config = dict(
    dataset='made-up ball-and-stick molecule models',
    horizontal_flip=True,
    encoder_arch='convmixer',
    text_encoder_layers=6,
    text_encoder_positions='sincos',
)
Rows from block 8 of the image encoder of a small contrastive image-text model, named by matrix and row number. Each number is 128 + 24 x the weight over its row's rms, rounded and kept within 0 to 255. All counts start at 0.
Before each channel's rows are labels from the 100 images, of 14848, where the channel reaches its highest value: "lies over" is the class under the peak. Only what is clearly more common there than usual is listed. The data: made-up ball-and-stick molecule models.
# pw: pointwise conv (encoder.blocks.8.pw.weight, 320x320x1x1), inputs 240-279

lies over: stick
pw.78 [139 126 146 123  83 152 124 118 148 179  95 175 182 138 165 152 116 121 113 163  11 154 113 109 106 114 173 105 114 119 173 148  99 137 134 124 161 158 154 140]

lies over: blue ball
pw.29 [118 161 108 119 140 113 120 123 157 163 155 110 133 145 158 135 119  90 120 141 113 138 136 104 105 143 103 112 140 149 127 115 143 113 114 109 145 145 146  92]

lies over: grey ball
pw.102 [147  96 111 121 151 131 135 112  87 131 114 137 151 109 107 122 124 172  80  82 184 152 138 139 160 118 151 132 122 141 105 147 104 202 115 123  98 119 122 158]

lies over: white ball
pw.301 [120 102 144 136 138 112 123 102 113  97  95  98 111 170 140 134 137 130 113  75 112 111  98 131  98 132 129  94 139 141 147 122 151 113 126 139 136 137 111 136]

lies over: white ball
pw.208 [150 171 155 123 128 115 153 103 158 148 159 126 121 156 118 146 118 134 135 120 180 113 129 146 122 131 162 124 173 156 159 145 179 120 129 144 140 183 115 120]

lies over: blue ball
pw.139 [ 97 146 153 152 154 121 103 146 148 129 131  84 142 140 108 133  90 101 109 115  79 115  91 121 136  99 129 139 124 114 142 159 109 134 127  73 104 154 130 141]

lies over: grey ball
pw.12 [159 114  86 114 139 135 102 132  96 105 140 118  96 135 111 121 110  94 122 135 162 129  91 137 119 167 112 135 137  76 139  91 118 155 118 144 135 105 134 112]

lies over: red ball
pw.72 [121 120 159 137 117 126 146 114 142 142 129 133  74 126 138 122 132 108 152 139  94 117 112 151 141 102 135 139  99  98 112 132 118 167  93  63 159  97 134 127]

lies over: green ball
pw.56 [166 149  93 130  93 129 130 185 141 154 133 118 137 115 139 147 125 131 131 115 134 110 155 122 162 109 129 111 124 133 115 114 123 160  95 147 105  97  98 113]

lies over: purple ball
pw.198 [156 153 166 153 139 100 139 130 150 138 125 117 124  88 157 137 102 124 126 158 154 149 183 139 129 121 110 118 137 133 125 157 132 163 154 178 123 118 165 168]

lies over: white ball
pw.23 [ 95 124  56 116 106 169 124 133 130 105 125 110  89 134 136 137 107  95 133 169 133 100 161 112 138 121 154 155 134 128  92 112 124 113 125 151 130 100  86 139]

lies over: stick
pw.239 [120 109 142 122 127 128 113 153 122 131 160 150 104 135 124 125 170 118 129 104 109 107 160 128  95  95 141  93 159 144 130 137 136 135 158 142 140 138 132 118]

lies over: blue ball
pw.268 [120 144 156  94 128 104 112 124 121 127 134 125 110 140 118 137 120 152 149 167 128 144 153 134 111 136 120 124 138 111  92 188 116 135 136 123 125 102  96 136]

lies over: red ball
pw.166 [133 160 128  80 130  67 121 125 150 119 153 133 168 109 125 115 135  92 102 143  98 105 141 136 132 149 143 103 137 120 106 113 114 158  91 141 171  84 166 114]

lies over: stick
pw.283 [ 87  99 133  75  87 137 140 128 115  70 124 137  93 143 133 146 128  98 138 106 127 112 116 146 125 101 144 137 140 123 147 128 128 142 145 151 136 155 157 130]

lies over: white ball
pw.146 [116 131 154 134 145 116 156 160 118 129 142 108 123 132 112 107 130 142 137 145 107 123 178 109 141 141  57 125 113 107 141 145 138 159 109 147 103 159 106 139]

lies over: yellow ball
pw.47 [133 118 153 145 101 120 164 119 124 119 118 124 126 118 121 138 137 142 128 128 126 144 126 124 125 132  97 125 129 116 123 141 114 115 118 154 113 120 118 144]

lies over: purple ball
pw.17 [123 165  51  67 117 102  91 108 122  46 152 116 138 103 160 146 134  95 102 174 112 133 154  70 111 133  79 133 118 121 101 138 119  87 102 159 108 112 142 146]

lies over: white ball
pw.60 [112 136 161 143 109 115 140 140 114 102 135 127 138 163 118 114 114 104  86 109 146  88 123 105 112 112 139 171  84 139 101 135 146 139 124 184  60 144 111 119]

lies over: yellow ball; green ball
pw.134 [156 128 137  69 105 107 126 112 145 161 107 127 118 151 119 132 115  88 102 132 176 130 122 123 104 157 121 110 155 104 121 118 178 154 126  89 122 127 133  79]

lies over: white ball; grey ball
pw.280 [123 147 142 130 128 107 115 152 117 200 162 122 147 116 109 156 103 147 117 152 146 134 132 128 102 124 116 165 143 123 141 133 107  93 165 135  86 113  88 124]

lies over: blue ball; grey ball
pw.302 [107 128  99 127 118  71  97 154 122 128 141 161 122 142 142  98 136 113 132 134 113 127 141 158 125 132 111 105 127 155  98 133 125  83 118 136 136 140 108 124]

lies over: white ball
pw.34 [ 85 100  92 112 170 111 123 127 147 119 126 121 123 155 132 132 159 148 114 133 150 115 151 112 141 138  91  90 126 119 153 102 137 119 107 133 167 135 111 117]

lies over: white ball
pw.246 [120  98  90 136 123 177 112 155  86 171 124 119 145 123 132 121 137  85 142 122  89 129  82 136 108 108 141 106  86  99 121 116 139 104 149 132 128 130 102 100]

lies over: blue ball
pw.79 [126 134 148 123 126  95 113 114 131 117 135 120  93 134 121 141 110 142 123 118 137 132 142 132 105 119  96 151  94 132 112 131 139 129 161 122 136  97 111 129]

lies over: yellow ball
pw.234 [165 114 130 121 151 124 108 102 146 104 107 115 123  92 127 145 118 142 123 148  82 106 131 161 126 158 151 127 107 104 150 140 111 126 118 103  95 120 121 150]

lies over: white ball
pw.143 [138 146  84 134 133 108 133  97 170 161  68 130 129 175 136 124 105 160 116 127 156 117  98 171 101 136 126 154 107 185 117 102 143 114 117 160 116 116 140 121]

lies over: green ball
pw.19 [131 126 118 107 127 110 124 113 109  95 125 152  76 120 142 114 143  63 121 129 132 130 144 172 115  67 136 125  97 136 107 131 158 107 108 128 123 143 152 107]

lies over: purple ball
pw.172 [ 91 106 102  89 149 158 145 148 118  91 140 110 116  94 144 130 136 120  92 102 117 127 111  99 137 112 134 147 107 150 187 177 121 131 107 149 151 120 129 130]

lies over: grey ball
pw.269 [ 91 103 115 144 133  91 114 141 122 100 126 172 163 123 140 111 142 140 169 131 146 140 104 149 157 114  96 134 102  90  82 121 121 143 114 138 119 162 133 113]

lies over: blue ball
pw.53 [ 87 150 129 145 101 121 105 147 103 130 135 147 111 157 155 158 109 144 128 158 143  72 138 123 145 116 137 123 110 121 100 182 122 132 124 126 124 105 125 135]

lies over: stick
pw.232 [113 112  65 103  90 104 117 139 118 156 117 117 168 143 121 100 140 112 122 108 159 115 114 125 108 145  96 107 120 130 120 119 158 134 138 116 102  54 134 124]

lies over: grey ball
pw.303 [138 141 145 135 132  88 133 137 127 132 129  97  77 148 151 116 104 136 110 134 126 149 127 123 128  96 169  96 113 103 124 105 150 160 110 135 101 136 116 131]

lies over: stick
pw.231 [151 118 133 120 117 112 104 131 134 171  90 149 224  87 102 107 118  99 188 151 104 106 118  95 110 122 167 124 112  88 135 145 135 143  83 154  89 115 134 135]

lies over: blue ball
pw.297 [136 157 133 145 123 128 151 139 107 128 107 167  98 132 129 163 185 152 169 155 114 131 137 155 126 116 128 114 141 102 134 159 117 158 129 113 152 167 139 143]

lies over: blue ball; white ball
pw.266 [109 115 107 134 192  90 133 130 126 130 118 120 148 171 162  98 161 159 147  67 106 140 148 133 140 124 119 137 126 199 139 146 146 112 161 126 114 113 120 113]

lies over: stick
pw.13 [136 116 137 138 117 128  99 112 150 198 117 127 190 116 136  87 120 110  94 134  90 140 117 160 141 178 153 122 120 128 146 151 141 137 126 100 165 121 120 168]

lies over: stick
pw.218 [119 143 114 145 136 115 120  73 140 127  96 122 120 165  92 116 141 147 118 118  96 128 113  86  92 113 215 181 151 112 102 159 114 165 133 135 153 125  79 115]

lies over: stick
pw.316 [125 107 115 142 118 183 109 107 137 171 128 150 149 103 123 101 135 127  90 163 133 120  94 132 155 141 142  87 160 107 134 134 133 172 141 133 170 188 130 102]

lies over: green ball
pw.3 [174 129 142 140 116 103  97 223 132 140 119 143 103 128 119 110 158 116 115 129 142 122 120 131 127  88 130 123 124 132 112 144 152 109 147 111 110 174 144 111]

lies over: orange ball
pw.250 [ 92 111 157 125 134 114 145 118 102 124 139 117 108 127 139 147 116  89 120 120 130 175 102  85 147 165 141 115 101 129  82 131 116 161 143  76 164 198 101 103]

lies over: blue ball
pw.281 [116 112 120 145 143 102 105 123 133 172  99 104  85 162 118 142  86  84 122 138 101 124 126 117 136 128 137  96 153 126 138 120 124 108 130  82 153 158 163 111]

lies over: yellow ball
pw.278 [107 106  93 115 126 152  96 125 122  73 100 127 120 139 129  91 142 109  85 146 137 111 121 112 112 135 139 148 103 118  98 127 110 108 115 121 174 104 155 192]

lies over: green ball
pw.93 [165 148 152 100 154 134 140 243 138 101 109 128  91  99 129  99 115 163 160 127 161 153 125 134 100  87 116  85 129  98 108 113  85 107 167 122 142 120 117 144]

lies over: white ball
pw.179 [103 158 103 109  91 140  74 114 158 132 120 110  91 137 119 170 107 134 150 140  93 164 125  70 126 111  99 123 131 150  89 114 116 109 142 171 129 126  91 117]

lies over: blue ball
pw.209 [ 82 103 119 166 108 155 132 122 124 147 182 135 155 106 125 126 130 137 162 163  97 105 151 118 104 160 178 111 138 129 155 123 162  98 109 146 108 137 138 138]

lies over: white ball
pw.193 [114 127 130 153 136 122 154 118 102 127 144 117 124 130  79 128 158 138 118 104 116 130 151 104 114 100 141 101 114 111 130 127 139 115 112 109  86 111 114 108]

lies over: white ball
pw.36 [122 114 161 132 149 150 102  95 173 129 120 135 188 166 132 131 141 172 134 105 134 140 152 128 109 100 112 142 111 131  98 171 135 178 138 133 123 142 138 134]

lies over: grey ball
pw.103 [120 175 135 141 132 131 160 114 147 106 127  91 118 144 150 126 143 105 117 114  80 159  75 154 106 149 129 126 127 126  85 119 109 113 142 166  66 139 144 109]

lies over: blue ball
pw.178 [ 94 114 137 109 143 157 119 149 125 183  86 121 125 170 172 144 152 105 144 134 136 124 117  99  99 147 113 141 138 168 125 142 128 150  98 126 137 134 140 131]

lies over: yellow ball; grey ball
pw.109 [148 126 152 137  92 123 147 100 126 131 157 129 104 159 134 112 119 129 130 187 130 141 104 132 101 132 125 157 118 126 144 111 150 175 144 138 142 166 154 107]

lies over: white ball
pw.213 [112  92 141 131 132  76 141 113 154 160 157 128 139 168 160 110  74  97  97 101 161 177 153 145 110  88 156 122 137 137 114 113 139 130 143 130 120  97 196 108]

lies over: stick
pw.219 [145 111 115 138 134 100 103  89 110  94 118 153 192 142  89 146 110 107 119 153 124 119 131 154 131 126 123 143 102 114  85 135 122 140 117 148  71 119 172 100]

lies over: yellow ball
pw.228 [125 158 131 134 104 112 138 124 124 128 109 127 143 152 110 175 145 129 128  95 176 136 134 101 159 128 139 123 136 129  99 118 119 101 153 111  99 136 117 115]

lies over: yellow ball
pw.110 [120 119 148 156  81  98 177 155 117 164 138 143 101 127 165 183 124 123 140 125 145 114 113 161 130 159 150 135 123 127 140  96 147 147 166 129 146 135 155 148]

lies over: orange ball
pw.50 [132  87 159 143 155 160 115 118 134 113 115 124 160 122 106 166 128 117 143 127 122 116 123 129 149 129 141 186 180 126 147  97 121 156 100 106 154 132 136 142]

lies over: stick
pw.114 [129 146 149 105 125 104 144 114 122 103  92 126 144  99 118  75 142 128  97 137 137 113 129  89 132 134 135 114 141 127 127  92 112 169  69 123 123 154  96  88]

lies over: stick
pw.141 [ 89 111  82 117 102 151 123 122  92 154 146 169 183 140 127 114 162  78 116  81 127 148 114 136 121 110 132 108 122 134 150  92 113 122  70 117  94  89 109 126]

lies over: stick
pw.307 [125 137 117 101 127 154 114 136 140 109  85 151 174  99 102 125 130 140 121 139 129 135  89 113 133 141 160 111 140 167 123 149 142  91 114 111  96 116 136 129]

lies over: blue ball
pw.170 [129 121  90 135 118 123 144  90 139 143 106 157 131 145 125 142 169 138 149 153  91  70 153 137 142 111 147 154 116 135 165 127  77 111 115 110 124 172 126 130]

lies over: white ball
pw.135 [140  90  76  95 121 144 134 107 141  92 135 110 100 160 127 155 114 112 100 115 165 121 133  75 140 102  89 136 147 141 149 119 145 123 137 115 134 112 136 153]

lies over: white ball
pw.115 [105 130 153 155 129 140 158 181 149 138 113 105 103 117  91 128 140 136  85 154  92 124 143 154 118 155 116 102 121 142 157 173 125 113 116 131 150 101 114 103]

lies over: blue ball
pw.2 [ 93 104 143 133 147 149 115 115 157 117 118 163 152 174 120 150 127 127 136 100 159 113 122 164 128 125 121 123 138 150 104 182 144 116 126 101  84 135 131 110]

lies over: red ball
pw.196 [110 100 129 156 136 122 111 102 120 152 159 152 135 149 135 107 146  76 129 172 135 121 107 144 130 158 154  93 130 137 129 131  99 106  94 165 122 165 124 140]

lies over: grey ball
pw.262 [135  97 147 146 132 150  83 108 126 117 116  68 127 128 179 112 100 122 148 102  30 123 112 132 127 126 162 105  61 114 118 148 142 133 122 172 163 153 156 112]

lies over: blue ball
pw.122 [ 88 118 107 192 143 112 104 101  86 143 115 137 169 147 145 131 133  92 135 128 133 146 116 112 156 163 144 143 126 119 128 160 151 146 194 120 102 174 140 101]

lies over: purple ball
pw.49 [105 130 142  88 130 165 145 146 144 144 135  91 122  64  70 130 105 115 108  78 109 136 147 146  92 135 133 111 130 114 132 121 119 123 105 160 153 114 112 111]

lies over: purple ball
pw.148 [ 91 129 117 143 155  79 101 124 124 143 122 172 105 124 115 117 105  71  86 118 137 107 102 120 115 139 123 134  98 124 143 149 154 113 107 112  95 119  89 124]

lies over: white ball
pw.207 [140 107  76 102 105  94  99 114 139 147 164  99 126  95 117 116 142 128 112 131 132 116 106 144 161 111  75 119 112 120 131 113 127 156 117 154 128 159 134 119]

lies over: blue ball
pw.118 [113 127  76 115 113 139 112 155 131 137 141 140 151 141 131 139 138 113 157 126 174 132  98 129 114  92 104 154 145 118 104 137 101  57 117 125 126 114 139 145]

lies over: white ball
pw.233 [139 135 124 104 168 140 102 121 118 137  90 190 156 103 120 171  85 127  94  96 135 146 142 117 141 112 163 142 142 101  95 150 142 100 122 137 134 138 126 134]

lies over: stick
pw.274 [122 122 124 161 157 130 138 142 124  80 122 126 149 111 121 118 141 134 139 115  99 127 124 154 133 116 139 156 138 196  99 136 138 146 133 118  82 139 140 107]

lies over: white ball
pw.92 [109 115 117  93 119 152  78 112  94 127 123 120 121 136 113  95  81 135  71 128 115 128 157 114 136 186 145 119 114 160 128 116 106 144 139 154 142 107  69 166]

lies over: white ball
pw.51 [160  73  59  73 116 108 135 125 124 149 117 132 117 127 108  78 103 139 126 122 162 107  94 143 131 130 138 132 135 145 144  81 117  84 134 149 106  88 180 114]

lies over: white ball
pw.70 [127 145  94 120 107 119 116 111  83 121 138 126 137 107 115 133 152 137 110 122 121 120 115  74 101 155 167 129 105 161 111 174 125 118 107 151 115 139  84 111]

lies over: grey ball
pw.68 [106 147 117  73 132 158 130 108 112 142 124 115 128 112 107 123 112 109  87 175 170 107 119  93 111 120  90 124 154 137 119 122 151 128 147  87 115 111  86 104]

lies over: blue ball
pw.145 [104 114 132 148  90 149 124 170 145 143 127 138 115 150 116 172  95 105 199 202  77 109 136 113 127 125 190 136 109 158  88 152 155 135 138 135 132 166 134 152]

lies over: yellow ball; red ball
pw.235 [142 154  88 124 101 138 170 146 102 155  85 133 163 130 187 180 138 133 127 155 152  94 124 127 140 118 168 135 129 137 135 157 141 174 110 150 158  90 158 131]

lies over: yellow ball
pw.215 [120 141 134 125  97  92  86 126 125 130  95  89 149 125 131 110 110 140 188 137 149 138 148 124 145 128 123 135 102 102 140 130 128 116 158 129 126 147 141 129]

lies over: blue ball
pw.189 [ 61 132 119 117 104  87 125 132 126 172 123 147 107  97 111 133 105 113 125 140 160 109 116 122 148 134 120 138 112 139 109 154 150 207 107 131 121  94 115 121]

lies over: blue ball
pw.272 [125 115 111 189 159 112 108 152 133 110 104 131 136 139 123 129 120 155 140 109 125 115 108 105 109 114  94 149  97 147 122 164 149 161 106 151  99 140 134 144]

lies over: purple ball
pw.310 [131 140 112  72 165 129 143 109  85 131 110 113 122 129 117 129 129  97 121 200 145 124 160 123 157 133 122 123 147 116 148 156 148 172 173 115 120 123 116 104]